Weights of a small image VQ-VAE: 48-pixel images.
Rows from block 3 of the encoder of a small image VQ-VAE, named by matrix and row number. Rows with one number within an expert belong to one neuron, the router's apart. Each number is 128 + 24 x the weight over its row's rms, rounded and kept within 0 to 255. All counts start at 0.
Before each expert's rows are labels from the 100 images, of 14976, where the router gives the expert most weight on average: "strongest on" is what is common among them. Only what is clearly more common there than usual is listed. The data: short English words printed on busy colour backdrops. In brackets: how many of the 100, against the usual share in percent.
# router: slot weights (encoder.blocks.3.mlp.router.weight, 8x48), inputs 0-47
# gate: expert gate (encoder.blocks.3.mlp.gate, 8x16x48), inputs 0-47
# up: expert up (encoder.blocks.3.mlp.up, 8x16x48), inputs 0-47
# down: expert down (encoder.blocks.3.mlp.down, 8x48x16, transposed), outputs 0-47

# expert 3
strongest on: orange ink (46 vs 8.7); yellow ink (26 vs 8)
router.3 [124 113 113 139 122 123  93 124 142  94 119  98 161 111 174 150 150 110 136 163 100 132 115  81 107  89  96 145  84 134 117 176 135 133 106 125 144 171 117 172 145 119 131 137 103 136 155 130]
gate.5 [140 117  81 162 133  89 147 177 164 124 109  92 111 139 149 134 153 117 138  68 132 154  99 134 157 141 127  76 154 137 119 127 166 140 160 132 152 126 120 128 132 150 111 127 125 113 119  98]
up.5 [106 113 159  97 104 163  94  81 106 151 111 148 143 107 122 103 115 127 141 187 115  94 153 125 110 132 126 152 121 112 116 152  91 137 115 104 112 138 133 120  86 123 146  98 101 176 142 138]
down.5 [111 126 163 140 126 133 145 154 104  90 142 124 181 109 144 150 129 126  77 140 113 140 109 103  93 137 150 123  89 115 104 134 164 171 175 104 153 129 104 143 120 152 107 110  96 150 127 146]
gate.6 [121  91 149 106  80 157 151 119 123 144 150 139 113  95 107 100  77  95 138 158 156 141 171 134 130 130 100 163 106 120 107 149 123 128  98 123 126 164 145 154 123 104 132 121  94 170 130 146]
up.6 [152 143  88 146 160  96  99 158 135 123 106  83 159 132 143 105 119 151 136  72 134 138  92 116 123 146 152  86 129 149 147 161 137 128 145 130 141 160 122  92 143 179 129 113 140 117 141 109]
down.6 [126 150 112  93 182 134 106 144 121 110 159 116 134 115 114 113 139 112 103  91 141 157 122 131 129 130 125 137  69 145 100 142 133 158 113 129 107 176 108 130 132 141 110  59 127 124  90 149]
gate.7 [160 119 100 153 138  94 155 161 141 128 105  85 128 138 172 142 121 132 144  82 145 161  88 137 171 151 142  96 138 143 128 125 175 116 163 119 142 137 151 105 134 157 131 125 131 113 127  86]
up.7 [111 125 141 123  95 160  87 102 115 140 136 163 155 100 110  98 114 126 100 168 108  88 162 121 101 107 123 164  86 103 119 162 103 124  90 110 132 150 116 150 114  93 114 104 110 138 139 143]
down.7 [131 165 133 128 136 149 115 144 126 101 139 129 167  87 174 155 150 117 101 117 108 164 102 103 100 150 161 100  96  96 113 143 149 146 176 123 125 118 134 151  93 149 109  89 100 117 129 142]
gate.8 [ 86 139  75  89 117 139 121 166 171 137 177 125 127 121 146 121 143 160 135 118 137 114 123 146 133  82 155 114 110 118 105 138 154 141  95 118 188 137 149  99 121 114 124 134 115 162 139 135]
up.8 [181 113 158 120 122 114 116 167 111 120 146 166 119 121 110 138 112 117 135 134  87 159 120 121 112 145  89 136 166 145 130 103 135 105 102 116 144  98 115  88 156 155  97 155 175 134  90 113]
down.8 [160 115 106 160  71 145 128 170 125 139 123 140 153 137 115 115 172 153 138 139  91 168 132 134 140 179 126 116 100 133 106 137 179  99 107 117 117 136 166 140 122 133 104 138  97 123 118 104]
gate.9 [105 105 131  96  93 154 169  99 113 136 158 150 120 101  91 106 106 118 133 186 163 111 147 125 117 116 115 171 143  95 130 118 103 117  87 112 102 112 132 127 114 126 117 106 125 171 106 149]
up.9 [111 106 177 112 102 165 166  90 115 150 158 147 118 135  92 104 134  88  95 165 149 125 169 157  96 133 121 153 126  83 140 108 108 133 116 114 103 115 133 148 113 110 117 132 127 163 118 131]
down.9 [122 175 129 124 101 150 101 142 146 111  88 157 117 133 161 140 111 137 156 169  86  91 125 132 131 134 122  85 181 127 138  95 137 116 128 124 154  95 126 129 122 115 110 148 155 162 169 113]
gate.10 [163 113 100 164 136  91 120 166 140 121 114  94 111 142 155 146 126 123 156  76 139 150  72 125 157 156 115  81 118 137 122 143 164 121 165 114 134 136 127 120 139 146 132 115 142 109 113  85]
up.10 [132 143 136 160 140  96 159 164 141 103 112 110  99 156 141 157 121 133 147  82 140 165 121 127 162 140 120 112 162 138 172  74 150 132 163 151 149 116 135  95 146 155 155 146 151 108 135 132]
down.10 [102  92 116 132 117  94 137  96 144 121 107 108 100 182 125  95 137 163 135  85 135 129 153 159 138 126  93 136 158 169 124 105 107 116 134 147 136 116 147  91 161  86 132 159 152 134 131 105]
gate.11 [148 170  83 138 149  95 116 159 146 113 101  71 114 132 145 144 103 135 147  90 125 153  98 134 147 148 154 107 120 166 108 146 146 120 153 146 148 109 128  96 145 144 136 127 154 113 136  76]
up.11 [108 135 169  97 121 167 129  97 124 157 155 153 112 103 108 115 117 127 119 162 115 119 148 113 112 119 129 148 135  70 111 104  99 143  91  94 116 111 104 182 115 109 107 149 115 164 104 132]
down.11 [165 186 109 122 175  95 140 134 127 148 159 154 135  90 113 144 161 132 110 132 140 127 141 132 107 129 150 153 149 127 112 164 162 164 140 115 110 160 115 102 136 137 120  71 115 101 125 148]
gate.12 [145 131 143 109  78 150 114 101 117 135 124 127 129  80 125 112 112 126 126 163 129 100 141 122 135 120 145 167  95 138  87 158 104 129 100 110 149 186 149 133  98  87 115  90  87 139 121 127]
up.12 [141 149 111 155 125  86 116 173 161 121 114  88 124 132 139 138  92 144 129  59 108 134  90 159 162 146 146 104 125 126 164 148 143 142 156 104 124 119 109 107 121 134 107  95 111 127 129  93]
down.12 [119 132 113 116 148 134 125 130 141 122 144 114 181 100 121 114  93  96 134  93 139 109  88 115 109 113 143 133 135 135 130 183 147 120 164 135 111 120  86 156 104 188 144 103 129 105 107 170]

# expert 0
strongest on: purple ink (26 vs 8.5)
router.0 [119 132 127 125 122  89 110 138 123 124 150 125 153 102 117  84  95 127 140 133  72 113 113 116 120 112 120 171  77 119 124 175 108 139 130 119  87 156 120 143 114 122 145 108 146  85 183 134]
gate.0 [ 58 150 187 117 135 146 145 140 141 128 151 173 151 123 136 106 156 125 125 178 131  91 108 151 143 135 117 133 148 127  93 142 125  96 124 136 151 119 120 159 103 124 158 162 106 118 134 114]
up.0 [120 113 129  99  60 159 115 119 143 148 127 174 115 100 124 145 108 163 118 122 138 107 133 147 134 115 126 176 141 136  81 120 134 125 137 113 138  90 126 137  77  77 138 130 150 156 128 109]
down.0 [122 157 104 123 141 139 144 128 103  98 156 108 134 183 148 154 113 181 152 130 123 137 115 118 165 146 124  82 169 157 121  98  81 112 152  98 130 120 143 133 121 128 119 111 112 165 127 163]
gate.1 [122 124 152 119 110 157 185  60  77 132 180 155 130 133 131 151 128  92 121 127 113 135 121 136 116 116 103 139 136  97 146 134 115 145 127 118 143 153 136 155 106  89 111 148  93 152 109 123]
up.1 [114 131  99 123 147 110 110 186 154  94 149 128 104 118 139 133 149 191 127  86 112 129  72 116 114 135 128 104 139 145 143 131 161 140 174 144 116 105 128 146 106 155 125 118 120  99 108 103]
down.1 [169  72  92  88 164 110 133 146 161 135 142 116 131  81  95 123 156 137 100  91 142 141 109 114 100 109 151 144 135 134  88 113 139 148 144  94 134 115 121 131 111 143 129 106 103 108 132  96]
gate.2 [161 168 110 124 119 116 116 162 137 130 130 118 133 119 135 137 160 169 147 148 122 157  88 130 175 145 133 130 171 131 139  86 158 137 134 139 123 123 130 104 160 190 129 143 175  95 124 116]
up.2 [158 125 137 141 149 102 147 113 135 133 123  84  77 174 163 128  82 134 102  83  91 158  83 150 123 140 126  76 123 138 148 158 112 106 133 137 135 142 146 116 109 118 103 131 121 132 133 118]
down.2 [108 113 128 118 132 148 156 122 114 135 125 146 103 161 130 153  88 163 117  93 122 130 172 119 180 134 127 131 152 119 130 108 135  97 107 136 122  98 130  99 146 126 190 177 160 129 144  89]
gate.3 [148 136 116 144 122 121 119 123 125 116 113  94 176 103 131 124 108 139 140 125 105 166 116 112 124 122 137 124  82 152 113 208 117 137 116 125  88 183 128 121 133 110 150  83 130 132 167 120]
up.3 [122 122 179 115 111 152 159 101  88 147 166 127 144  83  86 101 124 127 122 160 138 140 131 136 119 118 115 184 123 141  93 156  90 120  98 151  97 151 146 122 141 115 161 116 145 144 122 128]
down.3 [106 115 115 118 163 122 132  90 146 152 117 133 129  98  76 107 153 128 167 101 151 121 137 159 126 141  97 166 115 149 108 172 109  87  98 129 126 149 127  99 173 116 142 100 145 102 109 123]
gate.4 [135 118 130 150 163 135 109  89 119 125 112 134 157 119 101 106 113 114 122  89 125 165 115 103 107 100 123 132 165 129 147 132 128 183 134  88 136 102  88 159 167 163 148 137 174 116 106 141]
up.4 [147  93 131 105 168 148  94 122  97 148 171 145 159 104 127 113 122  71 109  84 108 139 122 157 100 105 134 111 165 114 153 133 152 105 161 149 109 118 125 151 159 119 108 161 132 128 127 138]
down.4 [125 111 132 133 117 149  93 135 113 167 105 111 175 151 104 149 139  97 117 125 154 123 128 139 181 157 117 129 139 147 153 104 123 141 130  76 103  97 143 148 106 138 123 106 102 108  91  74]
gate.5 [109 158  99 128 172 106  94 168 169  87 111 163 139 112 176 123 151 142 129 113 141 132 114 129 147 167 154 111 154 141 135 115 144 132 179 139 123 103 147 103 135 155 160 119 143 109 123 109]
up.5 [127 108 108 162 133  96 133 147 128  85 132  68 153 161 155 144 121 109 113  60 105 146  99 134 141 136 122 130 135 133 154 161 130  86 146 122 139 172 118  99 105 111 145 126 149 120 115 119]
down.5 [131  87  86 118  79 125 143 126 116 117 144 134 115 129 159 143  74 103 147 130  96  99 128 144 130 115 105 122 158 124 169  92 105  99 119 126 150 113 168 103 121 102 111 164 145 148 162 114]
gate.6 [151 135 146 156 133 117 136 144 134 106 118  71 140 122 146 137 112 122 147 104 122 214  96 123 149 162 137 104 119 149 125 185 147 131 145 147 117 149 133  98 144 146 148  98 129 112 128 100]
up.6 [114 174 108 118 161 119  95 133 172 121 118 128 136 163 177 187 159 137 132 100 114  87 121 126 138 141 123  96 166 118 139  97 129 138 139 139 148  79 121 124 129 144 120 139 150  99 143 141]
down.6 [123  86 114 132  84 128 133 168 130 125  98 115 116 140 144 148  89 139 122 171  86  91 167  84 107  97 134 120 165 131 158 105 132 156 127 155 132 112 125 112 139 130 135 165 155 160 135 112]
gate.7 [147  92 151 115 102 160 110  91  97 163 137 137 149 121 126 114 111 135 123 156 161 120 125 157 118  98 108 168 117 157 123 172 100 139 103 127 114 167 139 112 102  89  98 114 111 150 118 172]
up.7 [130 100 172 115 149 154 164  96  95 150 143 162 112 116 107 107 147 125 121 162 127 103 210 106  82 130 117 143 138 142 140 131 129 107 106 154 109 123 129 127 129 105 127 130 106 147 159 150]
down.7 [100 109 121 147  82 144 122 118 119 131  87 107 121 214 144 116 107 126 107 151  95  93 133 150 115 143 123 111 142 134 136 142 101 116 167 111 160 113 117 102 146 109 130 167 139 114 110 104]

# expert 4
strongest on: green ink (29 vs 8.4)
router.4 [159 123  93 175 118 113 126 149 141  93 103  87 143 118 119 100  93 130 164 138  67 139 117 116 140 134 157 126  96 127 116 190 137 123 131  93 141 149 144 141 119 138 108 129 112  99 153 117]
gate.5 [148 140  88 146 146  84 153 159 139 126 104 101 129 133 173 144 140 124 121  70 131 171  75 140 154 140 126  85 145 134 114 145 135 138 136 130 148 148 127 115 139 144 108 123 139 102 145  76]
up.5 [144 156  92 134 149 117 119 158 165  83 106 115 112 159 146 167 136 152 165  98 124 150  90 118 166 149 152  95 165 138 148  99 146 116 132 147 148 114 131 107 124 151 151 148 146 100 104 106]
down.5 [145 119 111 127 126 124 129  81 124 119 110 138 108 147 141 101 108 153 165 121 151 128 137 161 137  89 105 140 135 131 129  90  69 108 102 154 150 104 159 105 169  87 163 151 149 123 161 115]
gate.6 [134 144 128 106 129 123  91 190 150 103  95 152 125 124 143 156 140 162 143 151 156 163  79 114 152 143 150 144 122 158 115  94 141 103 146 110 132 107 121 107 138 152 161 131 176 119 105 117]
up.6 [123 142 143  77 115 120  97 109 128 129 122 186 136 103 109 136 161 177 126 187 124  88 147 111 130 137 153 159 137 108 142  85 132 143  90 114 130 108 124 114 119  99 121 150 145 147 128 104]
down.6 [121 139 107 154 169 130 131 137 138 126 106 123 175 120 167 119 141 118 110 115 137 155 115  99 104 141 171 109 102  98 120 155 132 131 106 101 136 191 113 147  91 134 100  89 101 139 142 168]
gate.7 [133  93 149 116  70 128  84 161 146  95 123 113 154 161 167 119 145 151 139 116 102 103 141 120 114 107  68  96 151 130 112 123 121 167 139 132 134 116 134 110 156 127 127 128 155 169 142 136]
up.7 [126  68 151 124  89 117 120 118 135 133 121 125 109 109 177 177 126 126  91 125 167 149 132 132 104 136 102 132  98 142  87 134 111 154 148 142 119 102 119 177 163  92 137 128 155 127 108 141]
down.7 [132 127 155 165 139 145 148 112 146 115 113 140 136 123 128 135 106 128 106 108 105  87  98 133 124 106 107 154  84 129  70 111  89 116 158 128  83 101 116 168 125 107 128 143 174 119  93 150]
gate.8 [125 107  62 152 109  96  98 113 134 149  87 156 126 133 152 131 106 164 177 147 142 138 145  76 150 162 117 131 134 138 158 120 152 140 139 154 114 126 136 157 117 109 143 128 152 100 118 152]
up.8 [138  75 119 159 119 175 108 151 135 102  93 138 101 151 120  98 110  91 128 148 156 145 153 134 119 106 110 167 129  99 136 122 139 104 156 130 141 155 148 120 117 106 156  66 115 102 120 133]
down.8 [148 113 154 145 118 130 150 137 129  80 111 101 129 169 159  54 128 121 146 114 149 117 137 141 159 118 154 124 114 136 100 115 141 153 104 149  88 105 125 131 132 120  98  74 136 111  96 144]
gate.9 [118 149 129 159 113 136 137 120 107 118 162 151  96 105 126 102 151  90 136 114 119 146 155 146 120 124 119 155  96 123  79 158 128 158 151 138 120 171 154 110  86  70 152 114  95 148 151 124]
up.9 [ 88 124 139 131 119  88 147 162 134 155 119 109 146 156 120 144 105 124  96  96 128 106 123 155 114  96 158  75 144 109 101 161 111 182 140 129 151 128 115 129 114 123  67 152 134 137 114 122]
down.9 [144 141 106 104 114 103 176 141  93  98 147  89 141 151 121 128 192  97 146 124 114 159 125 110 132 130 135 118 139 112 116 158 110 153 126 168 113 147 128 136 147 131  94  97 162 173 103 137]
gate.10 [149  96 124 144 116 115 163 142 108 151 149 102 172 142  96 132  75  79 130 141  91 105 113 142 134 141 140  90  85 128 134 118 113 119 123 128 115 121  85 138 136 131 150 148 120  97 173  98]
up.10 [133 176 160 149 129 109 121 157 147 130 130 115 139 150 144 188 139 146 118 165 137 107 116 111 106 121 124 152 140 147  95 113 146  55 118 135 126 122 123 170 129 137 107 138 115 140 177 158]
down.10 [129 109 101 115 113 103  97  88 131 129 148 126  88 106 126 174 133  96 177 135 159 135  70 109  81 130 129 144 167 144 136 145 125 124 126 148 112 120 147 148 136 164 142 158 121 114 163 116]
gate.11 [122 141 132 170 106 150  93 100 114 141 130 143 124 108 115 131 133 114 128 197 164 113 153 131 144 104  81 159 107 152  96 119 107 125 104 123 125 136 139 153  87  91 161 118  97 159 118 136]
up.11 [115 116 120 117 111 184 112  84  84 145 129 154 124  85 138 131 115 138 101 193 130 142 163  84 136 151 132 117  95 120 135 109 109 130 109 136 102 110 155 160 139 115 143 130 120  94 125 150]
down.11 [133 140  95 138 130 141  92  86 141 127 141 114 106 148 109 114  77 139 169 121 135  99 159 114 166 109 126  91 158 147 118 108 106 119 156 122 161 132 129 127 121  82 119 173 104 174 134 125]
gate.12 [118 179  96 138 141  83 122 141 133 116 132  96 105 136 167 146 116 147 154  73 136 161  92 126 138 152 135  99 137 146 132 147 131 125 146 131 146 124 133  68 153 171 162 146 135 118 126 108]
up.12 [129 144 100 134 147 117 120 170 139 101  97  87 113 140 157 129 122 152 143  96 135 191  98 138 146 135 116  98 128 170 154 133 174 146 149 167 131 131 140 101 150 147 167 113 140 128 133  99]
down.12 [122 151 134 133  89 127 153 109 140 139  80 123  93 149 169 156 129 143 149 157 124 101 140 164 137 115 115  81 147 123 154 106  94 113 114 160 171 102 155 105 161 102 128 151 139 144 130  99]

# expert 7
strongest on: blue ink (42 vs 8.8)
router.7 [ 88 128 108 113 157 151  83 134 143 130 127 154 126 187 144 137 177 123 118 141 135 101 140 115 116 114 124 129 108 140 185  88 123 119 145 104 155  61 142 123 121 114 127 160 120 131 127 130]
gate.5 [103 134 108 147  94 141  96 115 104 113 108 152 129  77 115 133 137 169 129 157 104  82 125 122 123  98 132 114 108  83  98 170 113 147 135  76  97 157 103 141 143 133 124 120 137 159 117 142]
up.5 [149  97  90 148 152  91 145 154 127 120  97  80 141 150 141 151 122  97 144  75 110 155 103 159 116 134 120  97 156 179 112 132 163 139 155 149 141 131 138  95 119 129 130 130 148 130 132  97]
down.5 [198 118 139 127 126 133 124 136 117  84 119 113 154 140 149 142 152 134  86 127  84 146 108 101 133 144 143 130 105 130 177 134 167 126 166 130 134 139 117 151 104 146 137  96  98 151 169 111]
gate.6 [135 161 114 142 112 111  97  96 134 130 114 150 141  80 138 108  97 157 140 149  98  95 122 113 129 108 157 133  86 113 120 165 139 138 107  75 114 170 101 163  94 141 132 112 148 151 149 121]
up.6 [139 116  91 146 147  93 111 177 139  95 100  68 143 144 150 133 132 108 133  68 103 144 114 129 138 133 136  92 160 140 118 142 181 139 157 120 142 121 114 114 126 125 117 136 138 131 157  95]
down.6 [157 156 147 125 117 132 137 126 106 110 123 129 136 142 153 180 127  75 115 150 100 159 106  68 106  96 141 128 142  99 162 116 140 147 152 102 154  98 108 152 138 122  96 146 124 130 166 148]
gate.7 [156 133  92 158 159  80 142 169 143 114 104  81 127 124 150 132 123 133 137  83 130 159 105 105 144 163 137  69 123 129 131 112 185 125 152 136 135 126 138 105 148 141 142 127 142 107 138 112]
up.7 [135 131 146 110  89 153  85  88  97 136 128 148 152  90 103 110 115 105  98 170 125  91 129 114 114 124 153 161  83 102 101 165 111 141  92 119 108 138 107 144 119 118 116 103 112 154 127 145]
down.7 [137 149 145 129 142 153  89 148 100 108 139 138 147 125 150 145 117 102  90 146 111 161  86 123 120 137 160 123 140  86 141 146 146 156 146 114 155 141  92 139  99 156  69 109  95 124 140 167]
gate.8 [132 130 102 127 152  73 121 171 163 129 101  77 147 158 131 148 142 127 144  90 128 153 102 133 168 139 137  68 125 135 129 122 161 149 163 136 137 126 127  93 147 130 156 124 146 109 134 105]
up.8 [134 114 132 126 137  90 144 163 127 109  96 105 103 162 139 146 157 118 144  73 134 167 112 151 144 153 105  85 154 136 126  94 150 122 167 152 161 110 161 107 140 147 133 150 111  90 130 116]
down.8 [ 95 132 119 124 165  84 154 128 139 140 126 145 118 129 108 102 149 174 142 123 151 109 141 121 174 115  89 150  89 133 123 142 103  93 135 146 103 163 145 105 149 101 136 152 151 117 106  74]
gate.9 [139 110 181 122 128 149 168 112  83 164 120 156 134 120  73 114 124 106 102 171 157 110 146 129 122 124 129 176 123 102 117 111  91 127 100 113 122  92 131 137 145 118 101 126 109 147 117 154]
up.9 [116  82 162 114 116 167 169 100  81 159 143 145 135 124 138 124 124 111 109 186 122 117 158 137 107 119 117 154 105  97 134  88  97 133  85 114 102 117 126 134 128 126  98 125 108 160 126 120]
down.9 [124 124 135 104 142 160  81 157 130 121 134 129 106 184 144 165 125 142 142 143 108  95 118 131 141  56 124 127 161 119 140  94 144 120 137 156 147 109 119 113 155 119  91 149 152 103 164 125]
gate.10 [129 106 185 108 104 146 156  96  89 165 154 150 150 122 108  84 126 106 118 140 148 149 147 135 109 138 128 156 113  88 134 107 102 136  99 154  95 115 112 130 103 137 106  89 120 171 117 130]
up.10 [143 114 167 143 118 122 169 107 111 146 145 134 170 140  94 104 134  90 103 177 120 139 148 151  72 127 135 178  96  91 112 110  98 121  94 118 132 116 125 145 109 121 107 131 136 154 132 139]
down.10 [119 121 155 172  85 130 100 115 131  87  75 107 111 126 157 122 132  86 138 131 101  86 141 120 111 102 121 119 151 136 155  79 109 119 150 161 144 113 129 112 107  81 131 148 149 130 130 112]
gate.11 [ 97 164 124 145 127 122 137 127 112  96 147 175 101  98 134 137 142 159 132 188 154 140 144 105 146 146 149 143 151 127 110 108 145 108 136 152 135  87 135 101 140 119 164 162 126 149 150  74]
up.11 [142  96 147 124 128 163 140  88 102 170 123  99 140 135 111  86 115  95 119 106 100 139 156 117  92 105 120 115  99 112 121 145 109 143 110  88 121 133 113 139 101  84 105 135  90 119 169 160]
down.11 [141  82 134 112 130 112 123 114 156 112 129 149 110 147 143 136  91 162 145 132 151  89 149 132 130 102 103 166 139 155 165  93 106  94 118 153 105 122 168 102 136  99 163 171 161 136 141 115]
gate.12 [125 142 117 135 151  81 119 166 167 109 114  53 169 143 122 127 101 145 146  80 122 130  99 149 146 126 130 105 132 160 136 154 150 124 150 134 140 118 159 131 146 152 111 131 157 132 141  93]
up.12 [151 147 120 112 125  98 136 175 145 146 111 105 145 143 146 131 130 155 138  94 158 176  83 171 172 142 137  88 168 151 138 112 128 131 134 131 117 125 168 107 148 171 117 125 138 136 100 115]
down.12 [105 135 102 103  98 123 123  79 133 137 113  91 101 145 128 102 106 111 166 125 137 114 142 158 187 105 110 142 152 121 106  97 126 112 138 117  99 108 154 110 140  77 102 149 152 166 123 112]

# expert 5
strongest on: green ink (25 vs 8.4)
router.5 [133 161 120 139 105 113 111 143 118 102 114 122 120  88 124  87 103 138 122 128  84 110 142 129 139 117 141 110  85  94  92 171 114  97 114 110 119 179  95 135 153 141 142 110 104 165 165 105]
gate.5 [144 147  80 146 152 111 142 159 156 100 100  88 112 120 141 139 119 170 138  97 147 176  92 129 132 153 134 101 144 164 114 139 157 119 134 151 134 156 105 111 122 157 144 130 164  84 114 121]
up.5 [141 135 104 146 173  93 121 169 145 115 102 107 110 148 173 155 141 136 121  75 128 143  90 134 154 147 149 102 122 145 122 114 165 106 158 135 147 129 136  73 136 162 135 130 135  95 113 122]
down.5 [120 115 127 120 101 107 136 117 134 133  83 125 125 152 160 157 124 139 155 119  85 165 137 112 124 100 113  96 161 126 151  79 145  88 152 142 118 106 132  98 146 125 156 143 165 136 155  71]
gate.6 [121 105 160 133 120 144 101 153 129 102 144 180 106 123 114 145 136 123  88 121 106  73 162 133 119 126 106 145 124 170 110 151 139 105 159  81 115 124 132 143 160 121  83 162 133 102 135 106]
up.6 [126  61 146 138 116 177 126 158 142 117 146 121 127 123 102 149 153  99 160 145 156 177 143 101 136 157 127 182 130 149 120 136 117  81 125 137  94 110 114 145 155 124 128 150 125 115 108 130]
down.6 [121 102 138 141 119 118 117 126 147 133 132 108  86 161 117 161 135 169 115 163 154 133  79 140 134 132 103 154 191 105 158 168 153 130 108  85 147 137 138 156 122 165 147 112 138 119 128 109]
gate.7 [112 104 139 120 134 110 117 169 127 159 137  62  99 171 136 159  83 123 139  94 147 152 129 132 158 106 133 123 130 128 159 163 153 115 144 120 156  94 107  89 117 141 112 131 160 105 113 139]
up.7 [133  86 129 142  97 134 111  61 109 157 122 124 145 176 144  91 128 143 112 126 119  99 183 116 126  81 133 125  87 114 115 155 110 145 105 140 112 119 141 147 160 103 145 117 133 137 136 150]
down.7 [161 144 105 125 132 118  88 127 111 167 121 156 125 103 138 127 126  94 114 135 115 129  98 126 126 128 109 130  77 132 136 146 124 128 183 122 133 172 114 207 122 116  95 119 140 119  87 119]
gate.8 [139 122 106 144 111 107 119 116 135 102 132  86 172  93 141 136 107 155 138 127 105 170 105 128 141 144 114 122 106 174 112 186 127 136 112 141  92 170 122 114 133 112 143  82 159 146 135  93]
up.8 [119 119  95 155 143  97 129 161 147 150 105 138  80 150 162 159 124 118 101  86 134 104 152 132 128 113 121 104 128 129 145  81 109 137 133 126 152  84 117 126 114 184  86 138 104 141 140 103]
down.8 [153 107 125 125  69 139 133 156 108  97 132  63 105 126 124 159 110 127 118 135  98 138 109 123 127 130 155  97 140 103 162 125 150 162 126 142 164 108  89 171 161 108 133 128 105 123 152 134]
gate.9 [147 162  83 142 117  71 140 144 160 108 119  87 110 128 161 145 124 131 132  71 122 159  82 137 156 140 148 104 121 152 113 134 167 152 148 110 147 140 133 134 121 146 141 127 128 117 107  90]
up.9 [163 149 109 148 143 111 155 168 146 113  98  93 106 147 137 141 139 159 135  87 122 150  94 142 154 149 112 109 162 120 136  97 155 146 157 136 144  96 122 119 135 155 147 157 156 100  92  86]
down.9 [113 117  82 141  98 133 123 128 136 119 124 138  92 157 162  98 138 160 183 124 133  91 154 138 141 136  86 130 178 147 132 100 122  99  93 137 144 118 166 100 145  92 133 136 139 149 115 106]
gate.10 [125 101 132 109 106 145 116 122  86 150 153 154  80  80  88 105 133 100 161 169 138 115 137 127  95 109 124 142 121 115  98 112  99 124 135 121 137 148 173 178 112  95 137 138 107 138 137 147]
up.10 [141 125 143 133 122 188 158 110 100 132 135 146 116 114 115 103 111 104 107 150 150 124 138 162  99 143 131 183  99 151 120  94 115 130 112 120 117 146 166 152 105  79 130  83 112 166 143 133]
down.10 [102 132 146 158 103 141  98 124 137 150  93 169  95 168 147 141 140 100 156 121 102 132 161 102  94 124 124 105 180 134 112 118 162 126 110 129 156 112 121  79 148 111  99 142 143 121 162 116]
gate.11 [160 148 103 157 110 127 109 144 122 116 111  71 146 112 164 121 116 149 155 107 109 184  95 120 125 148 139 127 105 157 107 167 157 137 141 128 129 154 124  98 157 159 138  81 120 102 140 110]
up.11 [111 148  68 118 159 131 100 149 152 111  94 112 149 189 161 150 142 125 126 152 113  96 110 155 148 104 124  96 136 129 130 116 153 109 121 139 154  81 120 112 112 163 126 157 128  96 141 128]
down.11 [104 138 150 137 120 133 186 146 132 147 155  97 139 149 144 135 111 143 109 138 106 109 142 126 122 119 109 143 121  88 178  71 143 125 166 157 114 101 119 116 142 117 133 158 153 147 188 118]
gate.12 [144 150 105 129 111 108  91 145 108 109 109 117 154  71 122 137 121 177 151 120 108 142  93  97 151 116 137 138  95 154  80 183 128 147 111 110 110 163 135 130 126 109 144 117 131 134 159 105]
up.12 [108 109 163 114  96 169 174 124 118 133 145 142 165  98 117 100 136 175 129 183 138 131 135  94 114 123 119 163 142 149  99 118 100 121  97 134  99 119 105  88 134 128 155 151 128 138 156 133]
down.12 [148 127 120 108 155 112 125 121 117 146 137 134 130  95  93  79 121 147 112  95 165 162 129 165 127 116  88 135 130 135  98 142  73 143  80 159 125 165 143 118 125 106 147 123 130 105 129  80]